config.toml
horizontal_flip = true
tokenizer = "word"
encoder_norm = "batchnorm"
text_encoder_positions = "sincos"
Rows from block 5 of the image encoder, named by matrix and row number. Rows with one number belong to one channel. Each number is 128 + 24 x the weight over its row's rms, rounded and kept within 0 to 255. All counts start at 0. Numbers have three digits each. After the name is the row's rms in percent of the matrix's.
# c3: 3x3 conv (encoder.blocks.5.c3.weight, 80x80x3x3), inputs 0-13, a 3x3 kernel for each
# c1: pointwise conv (encoder.blocks.5.c1.weight, 80x80x1x1), inputs 0-79
c3.0 102:173151126131000114194163154143143154115152123071123113117115114132123091095094168171103150135134120121137123147124156118136163126137122114126149130112149151138145191119118157128142122158132120101130121167115099074137108123129137092126117118151160127112134159087088108134099147137096141164133114143129099103125134116188119083160149149112105151138086145090123116131138121169124116
c3.1 104:129131121143157089134122081167166149139000137163114151157123107094138130110127108143155175149107132177133181131109147116154136082128111144121156115113160121131074134140136122116105140158154132094130164124139088143140124113101119141077141149123135157159168115118133155174104105077150154094159135076100092120122155104129106125123114120106151158125149149149117141119139107117115118
c3.2 108:163145154140116124170158101165139125164096139134131112150108095167000104081094179143135133169109152106140150127161116113130166095134103145141117142122099129139147134120149102125095151157145173135141127091128098140132111122130105129155152175156146140137153100134152142125151167173092095149106101156133123172100119135092098132180150143150106102140124112124120153119152141149123103
c3.3 108:175183151102144163079159160137127087131129140141136148120133100124117140100086106162135130129050141143166109158151168127121122112106116104145105118144119110145109122172148112130142143142174089130162126146105117106098135135123121137130133117119158104142175119112139138147125143172100061153128133204102108139144129069164124153126134143171136132143138098121100126140115144148127119
c3.4 100:148142155179136073119142139168124155112120119106145095143139092113125134113118094135112177124089121127105106151165144122002134170093167138127102106109121166110138155099134078122130086096113155127087145094152122128133149127102137116102111135106164119127146138103130148101145106157123125169110119195138147136143139111127104085086131126087150122121147129165113090096103106154138138
c3.5 099:119120101142119101126152150179123151144108131138082134107176136132119139178134134097169133121112135127066134117116089118133138163120163124101184122010149148145100120139122125122157101106093113151151105090161124151132126132127129122126139120120092151144122111172138161118123127106172178115119147125143111134095150102131118106084075114078133140112124155114103133094104136123098139
c3.6 099:086132115168141111116155105133139134133154067116140119099125141160115141170137134116087123122145076128097117128102086114141115136093101100133136142130144124132105200180139181000188186160166125127110143119126119160112168138098114138143133162059137125116123155101101121146125130127167108135144157095114097133119115121121155181103148145130123128125132132105137118152111126138111118
c3.7 102:123127193159085135169126086093110158106133101109139103139114165132145129147113121109118104128130144131138114135099121144133119160182124122129116150105107132131129167107094199131100155129118155145160127000151142157152131104135108131154149104138106154114118136126178091128142119103101156110078121102110118102158104101147147104118136134114127108144102156107122141157115109104165107
c3.8 101:129168123129123099122133132142132132169096107145155140130120155127141121140144103125129153144092126101128135116120119178107127136154136149116177133081138147144127122124099157144135122102140155147150164129132134121144100183143108000219111127198150132128112138113092093150125098078143134127134145119180130113138124109153161106100139120116143125133103129126136145141096116141120144
c3.9 098:102112071132116131174152166071146090102132106117123106138120132165115099094090124107121128080104092108158135114087105147119158076143113095133128131109112067131113156124098084112106115143153130105126100155122127153150091108139139126132084126093200175156136000196172170143172131128124102125112134120150132128096089140112131121119077126108102107129121137123152131111159105112131132
c3.10 092:156159136123116086117138129104128098140136137122085141104132164129079122109135129120144132126116125105092146127123145149120136145134110105123127112111108154158174125148145145138121133155143100158125105112121101082158135120112107099146142138181081142105142144135130099085203141099192000147128147128127105136136126096114134112162102154162135140150080106119130129138131078116143105
c3.11 106:106168109079090127082136107118131083126104135158140104136146108139126127117127103125107108125134087108182127140143107139119127188120095111140122088135105119097141120097110166126136172144137137151120120162099125144120137164081130121093124112128110120147131125175136145147137094164115093168138106163166143068122002164125183168100169181100124139127157117143150157120121119142124123
c3.12 092:120130097138106112137127085124123111126143108130129165102090120107154097123165133106110098064131119116123117107120136102124110085093116097119138124159126125118135093147120094139167193124126115109092164124130090144101114141113133122144117134093135132095133105103151124126130112105162144113176152156118104104099114116150140107174117117168000156164137161174111110104120145137120114
c3.13 097:121133096107123107152159118097154118142129128137107130130144111109114128149136140157127146106110133149119132106118135141148107112118117137127108092115107126116108132154139114102150094145129170159139159125145139123091134112131118109101112105162126191149106107136143139146138124128139103112143115147114090145102131074120113104097143125177117157123153132184153202184000198173230185
c3.27 103:115148166124107107106109125121132129129135152149126131138156133160102153132154163133129130139144115161153143179171145156120166170176127129126106109135129120111124109082149106141094123137101134163133106111165090138174135067136127117134141131125118144137110115099194140094137121144144153149123110127155152120138105166115139122129107074133150103114079091128103114132115122131130159
c3.28 086:148138150125118100114126151130158163124084145134131133129131140114142101138133084131154124195089122122097114100138097127136120203137099143154128132125172164175178143124148120104102156132140151117153167114162193112123137132072123116106121128110161174153137111166124123149092126074181123123154140104131156131122094123102127116116143159118126192094108130119129102123122097100111113
c3.29 096:110147141143129113083130127126114130113098108135121132096154117145156114115134166164158134155131098137099118148120135102164142130092139125123117099159115113187116120111129191141145122112138103152084137139090142136152141108153127111141108128126106084112150151130114142097093149137096133128138102105118119136134150139147133104148116154170126112122135135129131120135145107144109099
c3.30 109:110097138150096106145174127160161153120110102164097101153144162155105161137140086112153176091091129150075098124127103161138111096107114127086125131144107099162125126145117121115161085135142126122130138090158143138139156149134155119117120109124139162114109108116146143103104128119124110144158154109095160120118138106082128135104103119063156179101190184160137085083143122123131148
c3.31 101:192089107055108095078111134133135109153139069108119121128111150112095183189150183143127162124106137144122129137111137104139146091076110113108127120135188105148125125121175142132132128094124099105136096144137069116164125112105123137143106129120117126135108140133164111146168174144136073118139108154106170086126147103108129117182161084115107102108128081121148168122132135123122129
c3.32 094:131103117147115110097146140141135132152133127121100155133105122107160128081155114159122132152122107130120151106113127110142116155123146109122152107109167144143125132108102093123146117095168145135146105129125123102138108135166127111185165122111142129146150146144197189117143131141113141140095211150119108138127129145103116141125121117136135122114111134104144133124118138129152110
c3.33 104:135151146134058098126141167113126150115136127086107068105149133101124109108149172125169148098148139128108112126122185109121148125093125114140100121131124116148135083090136118139109150137125119159100110135099130132124136128164114105151092106146109125088125175135074112116122152236077096144131134152130131125124140128139149174142120107134134100124167120146107138093104145109148129
c3.34 113:123111132170153113133114107129129128139103124150109104120143111152146124135093122141119093166139084130074118157113123154148157115090082132125147112131117129128095156096106156103145168128129180122141116108128106130139054127181111106155185150136123102127181116131141127126145151120142121086149119078127107128116159091126103105151115158118130142100087138161123115139127116128115114
c3.35 097:142164090119150132143134109083142150126131149110149175137146132141100125121102147069079124099115118087106144140175158138148130128156203085120117107149137113124107118123127143070107099140125156124124156128130119140129145130086116155101120077166136104116105110100141108058131105110128096155125145091153143123122100093129144129129127150124150126100137138131130135165118136107137153
c3.36 095:078064119160172134140125157128131088149153110146132138124137143089127158151080108098115091118145104133090139124096134120105122140115117132114091110159095140105100125128163115126103146109150096108144133107118127128138153096114090108114137165134123144114115137118165102125106154153167170099131129131120127122114111119166117131188166134161149149084140105098128137135124148081121117
c3.37 138:134168119135085128118114145157147125137107151154106136134119120121142121154090124116083142096078184152109183140124118155125111110116172110100131133153155137142099085147152088092142156132149125105153160139143139122115193147156141088110123132146124112158120146125132126129133088132109102139137171125119146108142146150090110147139189098129146130080120094096099182113128166119102117
c3.38 089:142174161129142126133167111100151114091142157114097111140121115096131149136105160125133146087120149134098136112118135158101168129163097158126152135160156104143119148127118116130118129122134142165118149139115097120131112117142094121152137126136107164109104136176134140131130163120104112153120135118091113122113119154121128107129104135155132117122128141113101107079101091092114149
c3.39 100:157098100126089137167133127148138158139092150139141108154173111139132098132091075153152125135136124103130129108088097147110164209171093145138103115113102107107139097131108086126158132138087110068122134121143099152148121116124133115137158108105133095113073146152124152153126136105139148176137145114114146106120125103099159089110131155083091103136117116133154162117106156131140160
c3.40 095:133121150125145144079091086150107161130126183097163141138138129158105184110155099154154115108141158115102180145129120114088123144152170122113133124115114155126136083054131085160095129095151120147098125147152148141094145169110117145121149092142111137136106149104148101126088095100102159098102099121122140170136149162194141146127096120098107134154159115118114119115168122109127120
c3.41 100:122135104110107081119098111155079146119099147161124158157141114131115081129139110149127110110113097119142140122148112102101140171149154137129122123133135130108099111154162102145168168139177151115117127152121163127117133149134126155098123119142141108155148107138127102094159124163136051151142158152159154156125112139140096132177123158157126118118086121156103127126133167131095150
c3.42 097:179172159122118154094085100156112131136139108109052067097114155154128124132131119096127135069142142084116165114174118104162200133118133129107105128160152114119143140185170116138144147098133108131128110127123118106149086123159108153153168123115125130116119136094112164107140096141126124143115103140128126150112132097091121080160153123164146107163094090136150139119165146118154124
c3.43 088:087114107135120120120146112136127123137132129121146124124148131139116169152179114103130083102145089165160160107091130133147175163187096125130109100124120112098144146135124096113111114101121109119123129133108145071104121160132101126113169134156148089130141141163106134123172139081185125064119129094103097159138132168158135139138122109122135131113144074121141107166121139102155123
c3.44 100:122072105155149092114177127129124119155133126138099121120165162143125139159108139183125088103102091130136144072145091117121108097115130122144121140158088111141122153141090148129137137112098118127130114153135102122153124135116110159129122146108182120097177141101167149104126135120142142102156090096138110079144144126102112145092100153123126131101084142126155111112105143136136132
c3.45 101:177100120120120079116110127124104121134132157115125144082121191071106170097133171128127139138148125137138106149158182113130123072124109133138118151122162125125141104132144086141142163165195116110150150108123102097092103103079125126133117112118165122191145106142149124123115134160128109117148145142104153095127156136162079125184142139147116098116092095115142154120128140155110114
c3.46 096:115135108112170128136146092163153138147102112105142130128091135104151119129119120084108104136130094112122116145164166121114134140148122124147114115134097152108110120097077082114125143070085173151182157140118112086073166125122143144114120136116082151125077155176139100099135090133141158110121096124145148140119123131130115147147164123152152124135131115136101155141136140060142145
c3.47 104:088125098197158102174164119108153161134144160100102125156148103107131132105103109181169142102070119129158098155156113152122126185127134116126157125127109117137110165156142165138135083121120140147092064123150139141097131121083146148087083090141128099082106112110140128106153121087124151114090153091159138123130157122125116091086109140118116125122141147141147126157132126133124076
c3.48 105:171155136179102094182153094179151102166177129123095084129136120114149137125124130119144124125112169138149181126143204099113148073084137133148152135104127109105143091111088123121101114109097141149081135113126076110112110095088090129130116123127123125139120124125116096129113145091179131123131168133118120145133118132172136165129105137106125123094107107125117123102107104146147120
c3.49 103:108088120156159058128149112135127150136100134134086099175137115120142152141094066123131150125079109161115134147162128163105138158126158133114112111150141167129108111126101136109125127104151150124155140154131121162131128102138144139091150088118151135162152121129096115106119114114135114106147152111146120145112112164130138154107079092099161130128137120153144134120117153171137137
c3.50 102:108106068160159126145193133124109076132135116112078117116110115176144112099088110089120100166127117145118128132139098154146114075146124132128108179141088155149130107111130156137107160134143103106107129146103088167163123126115119119137137153113118158150132104140137119155113114099116109122119100109121124117140158114077100160110130169128098117143096149087144144140135144145128127
c3.51 106:115125077147131122157102131167116120107119094136111129095153112146122163140156132118131154127104121124134171144122104120106139070184143120135136141137116140101133163099133124133138152090118118136145161125136172194121120141102128167126099120115107136137102133142105115125150162133142126138102100149114161098133096148154119150150063108102135157111164120128100130118124128143117143
c3.52 098:166184163126113132136129091139127170146136168151132092155112117122115119113105108108147142109124175118122129165113119141116137189160167076119132123134107143148141093143174104095131154133086133119120137119113210165150125099144144122122118113131145142113129119093124093148090126130105129120103098133135167124164102151099119122121134147129158152170147163115123128101128137131135136
c3.53 098:135131135168183127120116174138108133122094154139184151118110138131141138149141120078113088115132097127136140104158139140122122125144144177140099131117113132120111136137138133105152150136096131143139143135118099118119117129128120129125125103123131124113106129113120131141141113141149123124185141127118104115127152115165156142113152153119131136150125146155118128140126158124108147
c3.54 096:140106089144144093114140093127166132099106158123126126136127145114117140109117131129118133152122148198144135122148124151150121137093126122137143126133143091109091149128073180153162129112183141133147130129172123117115144160151145147145158160156077100134145133119126116145120105133161146141100144138132158123154134102141149110139114084083125126094106139119109148099149134106148107
c3.55 093:141100123124138109124102101112127093145130098118171142141121123115126118129095102106131117133175141121139154125131170129147118142109136132100078066155111122100120133135139147115154105148105128138132145117133103113122168150072090114110144151103121102110126149112160150080103102116100156100125121098117142161150144137119153150129109093145144136132145096122128120135138109101095135
c3.56 113:178119124148103144125126130169120141152109134102111100111142150122092129172140195148126178100102131123106100141136158129148150075110117114111151096140126121126159101130126146117106157161128135171156111110139125101115108117135087126126140134157112093102132125146110134146120150147087077148154117126077144122105181133117135101145102126125119126142112102167118135126122112110095139
c3.57 091:102143114160124090127154156127162138140137104130114122137140098107129112108148143096124144122148104130119149130171107126143114136108091118148150136120165124168170150104127133105160144142154145123121131151119135142086123196113155093159145134121091084119123126121103104147124101160120109136130156156135145119132128137152135120175137137121138162163165143126122100108126102136098089
c3.58 104:166145107148129100147138115133157181158117114110064107143125132099125115152135111159160136149107122118089128136156116142146122171121142124131115102123129135105157122115135120127136139115097144147101139132135134122124143137103142103129126116152143138167151129158095095108132093091171132088146118115127088095160095135118166151109146164119094161132142121099155103126095116121127122
c3.59 095:152133162118121130160137120137123140126157161140129114075099121126106138119139165133122150136108126154121117126059087100127062163131102072107163123154123134117149178124144168119147110141129112141131156112101106115081097075081082095114117136103125126138099132137122077136127145146164129133118146133103115098139146127117109120160124119140098143138145111100132141143153127120168090
c3.60 109:170145150143134147131105097112126148134140132146091104081106085152134116112156180121122129116123097129104108152151097162092120133144136144112114141135143107149123153177182117111151085099135090122075105142106132139112136141136158146153109123137196120149140101161116111127135194207097093188164112123127146158119117115146093098072146119117119090166124082138161141136133135122105128
c3.61 098:119105135133140151090103142161115131132143112149125148118107138146143106110133089140175125122128142155112135126131130136139126119113144121156148138110124155126126172127165145150112177150130110150141161125125140108164150144147092114138114151118133132061105166103136144150174174210119096152110087123136123148118113122153135175126082099070139127092098117141116131090154113158141138
c3.62 095:149142113137152112120107078120138140156132106144109128116149154135111090148131109092154136105160095096097129126137103156167172101113112127118132146147098119127143104157129139136135157138078104141152154119112093106129132171138142157142134131166136134112158113099148140130094144117093147138099130081125146175137139137119140086119116124153133134099106098138171143133168172162141124
c3.63 128:118133127122102142112127165133147137126149113118124109157105157148131155111142168144156141146151132117133113122114136117136130129160104128131126095124146138113151140102162105170135117156122133172122104182101099090111153094140110101137135147114130167086119107077129165143138075136134081128165151117119120090168142119136157101142114155122126102123132091142150102134132076115176131
c3.64 096:101104117150143116132096110123153090164134174154137130166149089122112153146129122116116099147144129115141138158143117128112156154124113138137108200117146130154120111124142117164132177149132149122095122126078102113101146153128123126109157127114124131105187115129162172128106151130119127135144155163100128155116107130146128137149121117098142119190155118135144101159079141138133180
c3.65 096:110145131131151108135135093117162140071151127130103144108137127126138109117131155129134146149123133100127131083101117130107119130120121197104145152103160094164129156109113132118166118128150134137105123130145153162124151114148149125114099125146134127130132135129110123127115102086105147144150132112132145133104139120174106106110114111144094144132147119140092109130117117139109103
c3.66 094:124150101177087088115127115136120137112135156140111102129144143118127166116138125090154137115109130085132128158098118135125164133131169137140130101114141139144123137134093079131120120137123121118130155124167166152148105114097092145102112166110155155143162148133123122116104130110124173162088139117120099096141143135149127145126113108131118119136105110080148154147127126135083096
c3.67 103:131100127137121127152178133150154138142103123120121123187163130148106133169120092149123168144150132157138105174104088119120146200194144130092126126115127146141116162143125139104138087103132117155121137127124123153129140144138133127121148141115148145172096116163118103125101144149134143105116102095161171148152095104168121128076123164114110167116114124132098129128126122126128103
c3.68 096:101081115087139154108097145136094115093143132107147175121090128111105125098097136104123123096113148158132116124110142129147126114128142107138105105112122129150101146121091118119121131138113135085162109123112127127138131142116124149121130105138113140118108140123119118141088098166081134154104098160094146143137117135098098153118126129111124140153151149106145148108151119124164142
c3.69 099:132137140154115095155125151131147156131138118091149152131088149113128097137112111164167188096079160139127120168130128156100153162116149136111148124103159177131094109123133131116139124099117137120121130103159164134117116130118087116077093069104161182159103131148139101079137127084116153144102158126168142121164121075179102088135120108103137112074106157155122091102107158181099138
c3.70 101:151168169134118118133138109123150099096129112112064113116112094151127110145085109104114118090127104093092097100118072136151109128129123149149110094111123177094126144114143121100136156107101163118144160122131165138097134132103118122129120102133130137105101171143159166164117123117118122116168154114112101117137164126158116171101114144066109104108121157117099140150128123081107170
c3.71 087:131148128098167102111112102131094130107146104119157090135118105112129138120121140109090137080110094123143074093117130134151091109142124126183098093129118128148125088134135130146169138104127147140169105145118127113109114127150138125120125100137097106092142138127076097111109109132134110127151149147142146143109137118091152144159143119095151161122121140108098100085129134139083105
c3.72 102:161127158173075093129123108159134129169106157114121136166145140092099102129075115118145126109118164161130136176127125116114211132086159108126133125130167123121128139153131132134165148158158125135138108117119157165106106148174116120116125147135130147119124105095118130105116128162106074145112099148129104165132109143113091126154148148182121081112104098146161146136114126144149148
c3.73 100:122083061090144132152127148111124137111106161119093194101183164154128133155105139131108163078118131131142171161098092132155135111101137127139127115095162163148152128130138150148125113131132163142180074132115151096156120133159152143111160136110134115165114109151127144090130090149100158095136080075150113116120108118150107153112121132093124111082084145135131121121129134147138137
c3.74 107:119075119161127098155147095091121158140161127132163143158156124152104110123134142144147090122148121094113047095115101138140136169123118153108134127108134122127117147093129115136170161127134133116133121152132140111113067098169114092106177165140071180122108141128135132093119126101148136143145127123122121131160132115119167116140118134133121110127132134098121112126108098124163158
c3.75 104:130100103152104095116185138127130117155143093113102092126131174119064192183162185110114124121116164122118150112105141103131114076064152097114152114120152132135154095130103114139124134148135104137140114136138114140137141126106143118143126159143114125181087128162123145119125112117127109122107154145115140135102159107133137102094120131113135104098103118132159122121120112146139118
c3.76 095:128125119111108090124117072128153122148085107123091137170107112115109113185105085082147131119133133086130090173179126138131125131125134127117144139118133125091129086139135141131159137103119112130143096146117144123113118126108146153110147152123114143141145087138127136158153110109120153117088098089155145116093149135103125115158149105162123128159125111141130183162140129174128111
c1.0 089:041132096159148156153135126134157090123122096126154139131173114125114154139135121083101134142136121150156123111147086131116136122099130135120166112130148100133133181111120139090125162110126120092138136126158150088125160166156157115159136131
c1.1 095:123054103167133120123123112166088091132121091144122126103150121117087160128150153137109153134118130125139122089137095101120110118130141102091128112122129103115136165116191107113110129091142119126064123132081132148112104164160126123133119131
c1.2 117:143167035146127132107109137111156126101146123106103149085118110156123144135107147086145137134155138144124144139131119169135098133118096121149132109106105140095102133107163123088093107118136089130081152094115107104118155107134147108132155152
c1.3 110:202139106075122121127101122144137117154123126146161106120113159164159146123126149087134129123159119101148107132099118069109130086105153110152120166121147111114124133146143074116118124117116112127176114125137123180163144133102112114139138092
c1.4 096:145113101080045105091136145127152123134103072117162150133136173111140153148124145140108107147112154110167110098161125103138153106116162115116181117112136133108112114166143121130172140142127145142105144145116139133094092154113119126133128140
c1.5 092:138142157116134055137134111137162117109096095064139109121131139150128137139100168128127119118115159148121134081104114139106145177114111142124101129146139130131080136122140145121148108128122170114123126139125176126136179160081158149163099139
c1.6 102:142128138090098145024115187124131122134124098131147088118107111139119125159130130124122097150106080162125155143123111137124126123119109127104161079152098145135146132151151151097142146128083124153138123123094100109138137141153120120142105123
c1.7 108:094121126132140135154030135137111118119133091104121151118090075086118126135132138151132156159102134088121152143148169149127121144121146162119145122120116121148091124136089162082153097160110129111131138119121161138109173126140126135122143135
c1.8 109:134117137109119123139139048104133141131111096124130070127161127126160097138131139113112122113095104137162109133144128146125172107123139135161103121088076093086138147140097114117145121154130154148111156146086069121106157160114149119129122125
c1.9 114:156109118117123091108153099029130097090131089158116113140160147117113115129136128092166124106133162121141130182098126132132128123129158137104109103145153154125109079139106131113157119106120139134152141142115113164143149158110121112106098111
c1.10 096:134109104093123143151109105117079110146128135114152177168148110092141103142108109123117122138164120137090115132125117093131104117141108128120143118116129127105102186116164104100138157177116119196110099142139142103158093133167148112142094104
c1.11 109:087111124107141104109157121135117062136131070132113099140096143110097106135153141111142131138091130112156136159119106120138163135094160156112140116149084140088101142162126163123146113123078127096163127122127103112108083126114175109138136127
c1.12 101:092117097117111153138125126098151095024127111126172142141122121114122086135130134131112088160117136121128119154155112117132164147122150125125176094118116114150139128145130120084139155139130147167139147170116121132150113144148159095149110160
c1.13 100:125141124111145096134149122143132090156074117125150110169157142137143130147131143121114150156139155150018132161124148136060142136131142123107119137120121120135120122124145095112150138119111167140134114127144142100127163144122172120137172130
c1.27 104:077166146143142128106130097109143140076132077146081113117117092099124169116122106065149101154136130094111172127126126146112096155143125145102122130151114135132071131116157147099089143124131126102092124097112113123130129121131131145116145093
c1.28 091:138145144112136186113145111152119106144083119114157117097144121112139118136111085133053088121129158113088112116126165153178127139130136157120129102111096110127117132159113130131103133138122112149129125154123139117100163191127182117099139112
c1.29 091:138088152146161144143137121136109145147118137143170166152116171159087129151110160118108027139127128118147082134164105098126129126108099103151136114140137144118170098137111097131144140127155121109140103161113132154135120151106140122152140117
c1.30 097:122120121093155112144148157102119119157131111118178122106097124132084130168124138123120097045087143094138141121146099138134156114098101134128125090150110127099108111117131156110150094087096138159125117139105133109128138154172128131116110177
c1.31 103:086094169108117116093093115125155101116130126102114091139139137117104111139133101126147108130025130135133111108146121111133157152089071110142164140141133175098109113149165121103093126136122134124109131136160141112147122107145139129127135112
c1.32 108:122134155147122126131123137183153119092133133101116150132160105138147121089102140128162119149117023119136101111107139133132098126100141152128123120129143142110130149095148060119131111126142143093157149167120149102098155145143154148123119116
c1.33 105:157090130113122109116092127129185187133108113091133126089166126141107125108118120102139126105132129066100105141130124154138134173136142136126099107142119128083128108151087130126124148147151178117176136120141143099104101135102106116083130107
c1.34 108:120115143133130135128113162133098133115120114166117089173169147135119112129150120120108145119132146061055110132141133114143130137131039137131175134126080122140090145125148098103138131099142115158116144129135152130167136125143145123152134117
c1.35 094:141152106092172121086141134076091119140152091111117170141110138134114166153101135135097120149108115143100057162104116153146118152105111133119108060110115102137129112127134114097117128105115101129113115150126147105134141095128155147105157109
c1.36 079:129138104091102093128117114114165138157135100115130159103124103108130133140116175114082109126088106143114069062115141096117120077101112154175138118122131096136127118149127152111127083130104149155148111112106115103141104101101142139136116152
c1.37 120:120133153101113140090140072137120118160136135114093099137098129134127152172123118125131131138142141153129131148089076121109162130118178091131123117136075120152117115126121137139132148053077104158114183130148096127113114136144123120095130126
c1.38 101:152123125107109157120143131135122117152069095155095138146139144160132106111130125111137141124129161126068122102121029121068129082125130115141136135123127087130127136133116158139146128114123101163152127116119120091152139149124173112107126123
c1.39 106:101149135135144101113123124127159139078145118099092169125129136109135127150117135141126122103106121123110180099117120052113140143138179131134114118108096136162144122114115183125131156130138139132071113124130155063095107158130135162139134111
c1.40 089:118175144158109112125156129148096173112112135098114126107120137149143174114168126132111099119151118124098096084141137108042115132130116130132120175156120124164122142109119157128122116141120132115124117053133150155105129141127092141128156112
c1.41 101:097123120113152106131118146111169146143140123132117161162166135145087124147095148101148138120160109137117142111162115120148069114105133110093151087122073109102124166138156134107131165180135137133070141136108121092093099149114141127124136147
c1.42 089:147080125119168124131093145127120094146148140140141129121102141116117106093160112141103084098133134109130100158094127084131115048106127131121132128100159131105143110140154084154125105151160123076146136119132113156152115101121106085113101135
c1.43 089:112145160119133111115114145139116143113135111146104147131079171122123143153129158116140106109108123131154130113116145141125131115013101118146159136108116117119173118079103152100115151112131118152158096124136129083125152155124104092124140114
c1.44 104:113113115104103145113130144182105153116115091176112148162156111100100098133128105166106131136100134095105121177145107116103129134140076132132147098124148176113102134106146151113120093128142131064149118128081126154132106126149113119136114162
c1.45 090:077129159126111128166099101137143141112145070134101101136130117111123141138087148135152062138133102141153146127134140129141120150132138063090121079171099139121082114133178154121102153125099107135110122111139131095145128133122143129131152108
c1.46 096:141133123112152125085153148131106127147139089089136161126156137137138132135110184110101101112137156112151064154147131124135141105118156134060122147114125048091120116130131109134137159106158119122140115138127151108144139100084135137131154148
c1.47 114:149155115123156139137117108092130135138143116151137071152140189143123142124109132099128121105148101110133145139130167135134150133105089151102013114143117115121114140124124109098144126140135141143111151142150124104157135165139131134173123154
c1.48 110:164127154143114136090125112107162090101124094116137153134157101139171175089145127161099085131136142160127119128103137120111135135118127131092120050109156135152132133138154109100104140125135118172129116128114151118121177147131114140155110076
c1.49 102:130118147095147143108150104140113150130152125131140157143128098151100118147094115145149135156145125104142110127175141134130136134127102110129137054037100126094111091121139108099161133137126153160125137150141126088134122162082130093124103123
c1.50 117:162078116146145145131140118142100145096141153146167151120132135098131087130155134105082212111092156117146120160154154141126130143121142106146111120132048133148133116120121120086126155140116111150123131089133122164158125106130126128134115140
c1.51 104:128110159150140118114118163120165134122110107151127125183092142132139120156116095148173148134127117111124160134143130148118119126135081113121127142154145044103101074128151112126118123106097116187111162154123092094152116136151137117105113138
c1.52 100:107176090132156133085134116107098151156126142134106096135138144112117080138129119104111149118139173089136154132108132149156120147101129088163113128118116153044100097117120123096132098104120148106096117145113097118098136113159127095130141140
c1.53 101:163131142124137109116117112116134161140136134139114149140105206174121156145128127130113191108145113107118161131092143100107128103131133154157097144131099136173052131136125119144103128101116141103121077141114158122109116165127148115125125101
c1.54 091:132111121188120130149136175101144117089118089122123104148155191109144093082163127120125115122131119163139147153094141123120130152106145177137081140092147113163137076129113108150117121161142134108103123123111118122149128136111126171125124164
c1.55 091:098122118141140087134149112137084163138120094115147061122105136147143121103135183098165115163165131137147126128129149116117157125125128166094103135117134145138150140092135093140123110109144125170105142134136104136160106079125161142103179158
c1.56 101:088113193112104104095118100110163126073134104093106121109132106131121125116098137142130100147130146157126112100119123122126093190116152105088146132122119110078147132136109124170116180152120142134100146109130116077122121131137156137097127117
c1.57 097:138122117129124195129141144097138133153086109091123148123173135144107131126119148103104113110159127135095125109143149110077148118108158135122147088138150146131157164109136052084156124133138058096124121134119124113140143120118155142136150116
c1.58 101:127129081112157135134106141140115117116114128147122136159137134124111074152126117104127126123152162163137147123098138096151163168110062183153095166145128144102106145122140107055138156135148117139105092158102127128128131159090137126123118134
c1.59 091:139140109101082142167112055116153121134164162124124150139139130144098160137108141104129104144160109111118114115106110098132139082100130146112113067170130107152138102145132120134069137147107121176144114148141145119131152153112115131153090134
c1.60 098:131135127102123128139091145117188133102140097103111112130170148099086127164113104136129126099146131107125115139127129111148152142099083099133132093152123104125181132152102104108108067130152126152084115154117148098102078144103152135114156143
c1.61 097:122150160124130118138137132126153119099146122149133098116143117159084124090089118108148108113120101151138125099109144106140135138072143171104085088111105107135111168146128095109142130034129128114121125102119116106126134148079138163121141146
c1.62 091:160127120138167116130129172117089145111186101122157121147137152147117108113104181095116092104122135147133145143129129117130148142109128136114120126101139116149120152144094126089154112171071112069111124145135134097152167112159125175122106102
c1.63 115:113133136131142135172168105107099143121147082121088109072145125127128126089128137099126114137109098106158108127162165105127121123087130144134199134122147089138112110142111127140144141159168107110135190140125112114114141147174103126137096134
c1.64 088:088153101110128146167120133145165120126123081133165152160124126082139104115088126096140124114099106103100126119111163136107091118155113117113136101119127146119090120103109107126129100118072139081132084104133108125108125089162091102126122166
c1.65 097:137126128133095142146164128138109131147108094160147103153167147117134096130140121078137125124116114134165143118140144113130124115158179156177104146142173144131107134179151132129143144146124104147043110145128121165171141114112138110122170137
c1.66 094:099138124137128134098157128164138134127102145105118105115145139112147075067112094134134077117173116116114169125106124112143147129087160130110093096124127158131133129163120132117162109129114168098104072160165115084117151134094144123119131128
c1.67 098:136151133141159109122124130137115155110108102102105108120159142149131100157127113110155119126131132137104127129122121124086125111112105111119076116157148120086089136130109104110121158117097103141090137028147125100107155096097096126152092096
c1.68 096:090127081110144094118100117122107116134152113092116110131126104128097146166110137140130160093142105152123106088147107111141142117116106103149150115101122125117109129119107118118089136120149112089081108116045142120071116148106174152129136147
c1.69 099:130151122122141128108131056164121117125126118096127162165134148120120150124107124101120119118170160083151110124150124117119124114119135130126145116152104076151112074143108107148158145090139159166122131155135045116128160150106142125133129103
c1.70 103:118091113091132117119152121192115161110114132165127156118127130125129096105136134144108073125114114121100140147110129132128102126125118119108090139112101099107140108132094130116137117140108126115164112075139131025162131124124107103138104149
c1.71 088:129112120093131135139155126089127119134088100135145160116101127124130141112095153092124114117097113126120104136128175123141164121146125087142133130125122094116132145155145158122123110143129112143104119152112150126040104066146160160109067105
c1.72 099:091154139158145132145119114094133110136162103100130110112117107135124117159102130117138121113143127116130105125170115139145147113116120126134124107130106113063110110132198160106150144171128187137111158131118110113145045143104170117137123124
c1.73 105:114102165127124148153131154127088091113126107087102154128147118136118086126166155112168091119115100125085110163170143105159136142109076121111153100108128135126132167122108113154128143158128116129145133118132114109165170057120112121130151126
c1.74 100:108166093135126095173126103121132138135105116136108094142166168137154161128104157109094191124163124126140124123113136132124100104101162138122153148119100096172134144171112118114134133130115133185118169131144158113112148152081114161139122108
c1.75 093:089094164110080131135147137149114118124121114086113163143117130170090139150098136137146117132115163163137157147114120119130145161114157133126087106160110120116100117146160114118138176100127104139150102151123098103161125148073070099133108130
c1.76 109:088121132125158115116136137128128137138152081137140160137143116101133118108148143123157156124154150143146137149106129101134140135124102116121142126135120139155080150134114153117140168139171096091143127155144158110170132101141100024128078136